A small self-supervised image encoder, trained from scratch.
Training: muon at rate 0.0019, 5300 steps.
Rows from block 8, named by matrix and row number. Each number is 128 + 24 x the weight over its row's rms, rounded and kept within 0 to 255. All counts start at 0. Numbers have three digits each.
# convs2: project pointwise conv (model.blocks.8.convs.2.weight, 160x480x1x1), inputs 60-119
convs2.12:129106120128213128128128074127128136130115128166128128128109100127128128242135099168128106128130129128128131128166128073128128113121128134155128129148128128128125128128110127127128
convs2.13:092136134128138128128128143150128120142163128145128128128107094145128128135134199123128129128128118128128130129135128160128128126123128182122128124123128128128112128128101151106128
convs2.14:129153152128108128128128097119128186129079128125128128128189167128128128130125115135128112128114134128128128128141129144128128127129128129143128128052128129128213128128123181255128
convs2.15:157150119128110128128128165086128064124106128129128128128095173123128128077102128063128132128123133119128127130146129129128128186128128061121128176132128128128189128128138056093128
convs2.16:128087153128132128128128076072128142125107128128128128128255111125128128141176125129128174128138127138128102129132152066128128249115128127122128139151128128128099128128129149131128
convs2.17:106139124128119128128128200137128134134105128129128128128050175109128128156128114181128115128126169128128133137123125099128128049141128133110128129113128128128161128128136097041128
convs2.18:123168163128147128128128132130128076117137128138128128128117080127128128129173121113128129128128124128128126128066131255128128137154128128106128131138128126128151128128131131215128
convs2.19:127133082128125128128128145085128101135129128103128128128132129125128128211171083117128182128114128129128128128148129134128128154121128145191128122075128128128132128128129128123128
convs2.20:174078091128167128128128121135128113165135128127128128128113100112128128080105111136128102128129148128128115129128130155128128222143128130143128147114128125128114128128101161132128
convs2.21:169112166128132128128128128130128122136114128114128128128123126105128128101135105114128105128098049150128131126106133180128128154122128128152128113255128127128094128128132135128128
convs2.22:083231192128152128128128102174128115131110128141128128128098163134128128119111092103128128128129130128128121131134128113128128167136128078160128141112128128128108128128105121117128
convs2.23:114079115128152128128128118128128078128143128133128128128168123071128128128135112163128096128129132119128112129101128136128128103158128056147128125157128128128129128128188148128128
convs2.24:148109192128038128128128042210128129153129128130128128128107164183128128131047122164128161128118119128128128127144128047128128115130128128129128133166128128128148128128132159093128
convs2.25:105129128128098128128128233150128129112125128142128128128111163139128128128099114126128129128150115128128129128133128163128128147124128123119128127151128128128128128128151127118128
convs2.26:068099105128132128128128122010128051127093128124128128128103037095128128115127109108128095128164130128128128128073128057128128147128128103112128128143128126128058128128130121071128
convs2.27:171123129128136128128128192145128125146101128134128128128081084118128128153039170098128133128065127128128128128119126205128128135126128153124128150108128129128158128128135085205128
convs2.28:111121153128106128128128128183128122097140128127128128128169154128128128219110110087128148128156152143128137128200128136128128131125128112123128115154128127128111128128122115133128
convs2.29:080131114128126128128128149074128129090127128144128128128133098155128128137128133103128116128125108127128121134213127126128128125127128148151128124085128128128135128128129128140128
convs2.30:135137154128126128128128160149128080128140128131128128128156088100128128103077129144128089128130142128128114128138128160128128131139128125134128169116128128128134128128112113151128
convs2.31:132160188128128128128128127099128134125043128126128128128118101133128128061129152158128129128137167126128127125116128151128128084131128149194128120255128124128134128128127126088128
convs2.32:189071103128127128128128134125128199133121128129128128128156140117128128103135189135128135128132131128128099128138126081128128010141128135129128130145128128128108128128136124113128
convs2.33:147118133128144128128128106090128099126143128130128128128087126124128128135114125136128104128108128128128121101056129102128128135130128124126128133127128128128142128128126134096128
convs2.34:089193152128119128128128131216128078072142128112128128128127095111128128124156050129128110128124099125128125125120128229128128138102128047172128131141128128128127128128129099099128
convs2.35:145127184128118128128128051169128140125106128112128128128166079131128128134125128113128127128139165129128141131212129163128128139131128031113128107141128128128130128128103135128128
convs2.36:136145137128148128128128122218128124138189128126128128128125131130128128120156132135128132128116127125128128129098128132128128113138128157183128142085128126128123128128127118123128
convs2.37:094141124128064128128128141132128104129126128130128128128083142115128128129139172132128135128090124128128092143180148126128128136122128183147128136161128128128129128128118192142128
convs2.38:086098181128132128128128143123128131127132128155128128128112192135128128145119111200128128128117143128128128128090128114128128132151128176133128131048128126128152128128125139126128
convs2.39:129131143128158128128128124159128204122136128130128128128121208137128128027177144099128126128128158127128127128141128175128128068113128137135128152210128128128129128128168152172128
convs2.40:162109123128141128128128110108128081135087128121128128128111050122128128134130137153128126128117085128128144131122128142128128130122128117135128124151128128128097128128131147135128
convs2.41:105000090128139128128128133139128125144119128121128128128169184041128128144134102132128101128127141128128124127151132099128128144128128076161128107153128128128131128128139043098128
convs2.42:136086125128072128128128080061128106126127128133128128128113142120128128052129145122128141128098128128128168128092128042128128135123128147131128125131128128128230128128101130096128
convs2.43:138118173128133128128128189128128092136153128156128128128191123106128128084113134126128063128140129128128119127109126091128128109129128115143128129120128128128128128128107205131128
convs2.44:143060155128146128128128115128128174141130128120128128128105031109128128221114091128128129128132131130128108134166128114128128130128128157129128136093128128128144128128139121111128
convs2.45:130113135128144128128128138165128158127089128130128128128129109025128128149202159052128148128125071126128111126135127111128128151087128164189128116140128128128151128128091128159128
convs2.46:066155183128135128128128129130128151091137128127128128128110136134128128125105131132128131128164143128128130093120128045128128150132128132127128132126128128128125128128175100122128
convs2.47:114237098128123128128128255163128159127128128129128128128128121107128128129118118136128116128103122131128132144096128207128128212124128159120128127109128127128132128128126166174128
convs2.48:149177101128144128128128124116128124148060128079128128128139150131128128105041167137128179128114119132128125128126124073128128119125128111122128147062128129128090128128141113105128
convs2.49:101142119128124128128128012095128113135117128133128128128166167126128128139143078255128147128125055128128130129134128105128128127128128127130128126070128128128148128128129117111128
convs2.50:121095134128143128128128172077128044133132128127128128128115062097128128136117161139128169128136143129128116134025128008128128106128128122124128128128128128128148128128124127114128
convs2.51:107127116128067128128128161154128158136128128130128128128213103086128128117151190101128161128125128129128103129163129123128128126120128140108128128137128129128133128128120108155128
convs2.52:177134086128127128128128175024128168126130128143128128128107073127128128144099131098128141128137133128128127128070128126128128097107128123148128134081128128128130128128182125147128
convs2.53:180129117128125128128128131068128134140177128082128128128138206208128128108155164127128127128136128128128128125101128127128128105123128097124128126124128128128154128128151120126128
convs2.54:100129119128152128128128130221128146065132128134128128128148066133128128097167146069128128128109105132128134129091138168128128123129128135145128128123128127128128128128128128199128
convs2.55:000128150128147128128128127172128121128130128144128128128105106119128128119178118136128127128084132127128120124112128127128128098135128065145128139124128128128123128128127143123128
convs2.56:172104150128174128128128141166128140121128128094128128128127121115128128137099137047128111128123119128128136130120128107128128143095128114101128117235128128128154128127122131167128
convs2.57:137118118128136128128128092126128141127143128128128128128118129132128128154134127143128137128120112128128106129154128212128128109106128097092128121116128128128123128128076124122128
convs2.58:127120154128117128128128126114128140178167128097128128128128065113128128087095134162128127128163101128128129129052129143128128073121128128130128124138128129128120128128137129000128
convs2.59:112095142128105128128128123142128142140177128066128128128116090100128128181121088128128058128123135124128130130126128153128128087115128061168128152110128128128125128128119127166128
convs2.60:126082116128100128128128128075128119117145128142128128128000145164128128137069164154128132128132126126128122128133128075128128128128128155125128127127128128128094128128150136116128
convs2.61:139128192128117128128128126078128122126092128148128128128184134161128128129148088131128025128124126127128128129184131082128128130131128105146128131118128128128125128128137128126128
convs2.62:201199153128153128128128163076128116106138128131128128128130158132128128137128128181128132128147155127128129131123101129128128079123128206136128128169128128128090128128128131116128
convs2.63:116120116128131128128128255113128122121122128109128128128189139125128128098086187125128130128129127129128130158128128102128128086126128156120128126099128128128178128128129118127128
convs2.64:079149232128154128128128140158128131132104128128128128128199166069128128155142099127128130128108131129128154127035128147128128160132128156188128126105128128128126128128126130158128
convs2.65:107078159128095128128128129069128127131087128081128128128187104167128128160089079132128110128143120132128132130255104108128128175129128080130128141131128129128128128128132127073128
convs2.66:119135126128119128128128184181128092141182128127128128128075152171128128122122117124128143128146127126128120129123128178128128201128128130128128126113128127128113128128162159085128
convs2.67:100162142128051128128128177132128126186132128113128128128074128163128128205089178127128110128130135128128127133213126139128128061130128058126128137232128128128122128128123123075128
convs2.68:149092117128121128128128121156128130128125128126128128128147084098128128060128192124128167128089129128128122159046129092128128107128128135118128126151128128128136128128113124055128
convs2.69:133174131128116128128128141126128145122133128148128128128106177150128128108096113041128112128129238117128120128131128178128128126143128090105128170151128127128070128128135128157128
convs2.70:116102126128132128128128131133128142126216128152128128128046126091128128099144160140128151128128129128128131099107122148128128192128128178135128149210128128128118128128147196130128
convs2.71:170110140128116128128128092098128132139079128129128128128027126132128128142168103146128140128123124128128127131184128126128128083122128110150128133152128128128106128128131108147128
convs2.72:223107116128129128128128104151128132142152128129128128128121142180128128124087122178128123128135119133128125128020128127128128054124128127128128127129128128128103128128130126147128
convs2.73:127199204128175128128128121135128135132094128122128128128142122125128128155144129148128128128169115128128144127123128151128128144100128167144128122071128128128127128128151160153128
convs2.74:191072130128112128128128151125128125117128128132128128128145196112128128139129132091128124128124176128128130128145127073128128139132128076130128077163128128128127128128105106128128
convs2.75:121129144128120128128128183174128107133170128108128128128095123128128128129115112130128121128130130137128110127089129092128128062128128114146128123151128128128118128128127141114128
convs2.76:141106205128067128128128124115128116128127128142128128128122141217128128133132133080128115128140091127128091128227128126128128185133128145124128155149128127128102128128119075120128
convs2.77:115154029128120128128128145086128129127133128126128128128118129128128128203120121122128127128154118122128126126133127110128128112062128174049128130139128128128113128128122067165128
convs2.78:125107044128085128128128012117128153119083128131128128128118146136128128089128133193128133128128165128128134130150128092128128135156128121130128122153128128128137128128128153139128
convs2.79:114121102128127128128128029112128088137144128169128128128137134127128128128073127134128126128117082128128133127144128136128128138133128124094128108200128127128125128128110127125128
convs2.80:135128134128129128128128126056128143136121128113128128128161131177128128129050123128128114128089139129128062131154128099128128073118128096181128127105128128128113128128129126084128
convs2.81:153084159128113128128128136119128140117135128108128128128160118118128128122125062125128124128121131128128128122127128054128128197130128076127128134128128125128100128128136106107128
convs2.82:124099131128177128128128135135128146123129128098128128128122108107128128125130140119128155128137128128128118124106128071128128142125128123129128124121128128128168128128126157097128
convs2.83:145122122128064128128128221108128183140145128057128128128133127132128128129102200127128139128088132128128126171155128123128128163127128219185128127084128128128138128128190130127128
convs2.84:213166128128121128128128108125128125129183128118128128128255151147128128201078058118128124128128130127128132111125125142128128081114128092096128135119128128128125128128127121159128
convs2.85:175077186128086128128128135176128170129135128117128128128135127127128128000137127125128132128123108132128127127099129106128128132124128011130128129118128129128130128128122137144128
convs2.86:101122128128081128128128022123128083094098128116128128128126125126128128146130054110128140128127142128128130131181129062128128165130128099177128131000128128128133128128124113129128
convs2.87:144119084128132128128128118118128129119209128148128128128186087186128128137106161118128125128089161128128128113090128123128128122130128140134128147224128128128085128128133132111128
convs2.88:150138030128218128128128182132128157120250128128128128128151097057128128133137143137128132128120125134128138127131128111128128166128128125045128128125128127128091128128132139138128
convs2.89:109142133128140128128128124139128138138134128126128128128085122083128128114137187148128129128162142129128157127066128123128128120148128173117128127095128128128145128128115106064128
convs2.90:085207087128165128128128136061128224089123128136128128128118132163128128202127137068128133128117128128128133126172128136128128095125128141130128130092128128128140128128121125137128
convs2.91:122142146128119128128128121074128142127107128132128128128135130151128128141137129136128122128135124124128130130244128140128128128133128126164128125125128127128175128128146117125128
convs2.92:055140099128111128128128155148128125124143128134128128128126127088128128135128142125128129128149124124128129130129116115128128180128128126122128138115128128128151128128130091097128
convs2.93:123107196128168128128128102170128080127127128126128128128133022128128128141131039133128124128124144135128141128118128145128128091128128104126128126117128128128121128128215138136128
convs2.94:116196164128137128128128040116128164144065128128128128128169100120128128128108108130128089128129087130128094128130127134128128148125128087120128140187128128128138128128128128111128
convs2.95:110154103128139128128128191132128143129134128140128128128119136144128128178161128129128127128139126128128108128167128182128128093118128105106128130114128128128128128128123118141128
convs2.96:122083177128208128128128026063128070129112128132128128128151139127128128045141114141128095128138133128128130124111127135128128076130128139131128119179128127128147128128127115199128
convs2.97:098103099128089128128128129126128127130142128132128128128082145131128128162120140148128165128108130128128097128129130140128128178121128242153128182104128128128220128129161127074128
convs2.98:129173079128112128128128137121128095123127128138128128128105124171128128143147091098128127128114184127128128155145130120128128151120128149143128143185128128128079128128100116211128
convs2.99:129204174128106128128128063126128111127120128128128128128201114142128128185130124111128071128128144128128126121188128121128128124138128122131128125255128130128150128128120134050128
convs2.100:063125128128050128128128130142128121149085128130128128128114145160128128161125150128128133128128130124128127128145132133128128134128128157122128132139128127128131128128107099131128
convs2.101:167137103128126128128128123190128098161131128146128128128104116121128128000132147140128130128140079128128128129025122152128128082173128151130128126097128128128133128128141132135128
convs2.102:201113115128139128128128170136128127119119128140128128128177125125128128121170141094128121128123046129128146097160119088128128121125128037117128114209128128128126128128160126132128
convs2.103:085170114128126128128128108155128117124149128113128128128128126131128128125134169185128128128113100127128106126147128118128128145125128121104128130123128127128159128128131154126128
convs2.104:140110128128113128128128198121128180128194128118128128128138124131128128128108102128128132128139119128128146127098128145128128131128128101131128128194128128128125128128133128130128
convs2.105:109145093128111128128128130123128164130094128103128128128130210156128128121250119131128146128139141127128127129128123159128128141127128180129128132104128127128059128128123123130128
convs2.106:164252103128180128128128090169128132129242128113128128128115131127128128051120135105128128128128132128128130127129125134128128153129128115128128130128128128128136128128176128184128
convs2.107:114150164128119128128128167134128164125152128132128128128151152128128128123167126178128140128159132128128122127138128098128128157115128134162128123161128132128241128128146126091128
convs2.108:158183169128062128128128149146128198110137128138128128128126234105128128116118117136128126128127175125128130127126125148128128129128128131077128128000128128128141128128029151188128
convs2.109:156143113128128128128128120255128137142119128147128128128255126087128128113154124158128120128142135129128128131128128191128128122130128128128128137166128129128000128128136129097128
convs2.110:139173124128184128128128128131128135140136128128128128128003219096128128120109172090128134128125105128128126131128126097128128144122128139122128145113128128128118128128129126098128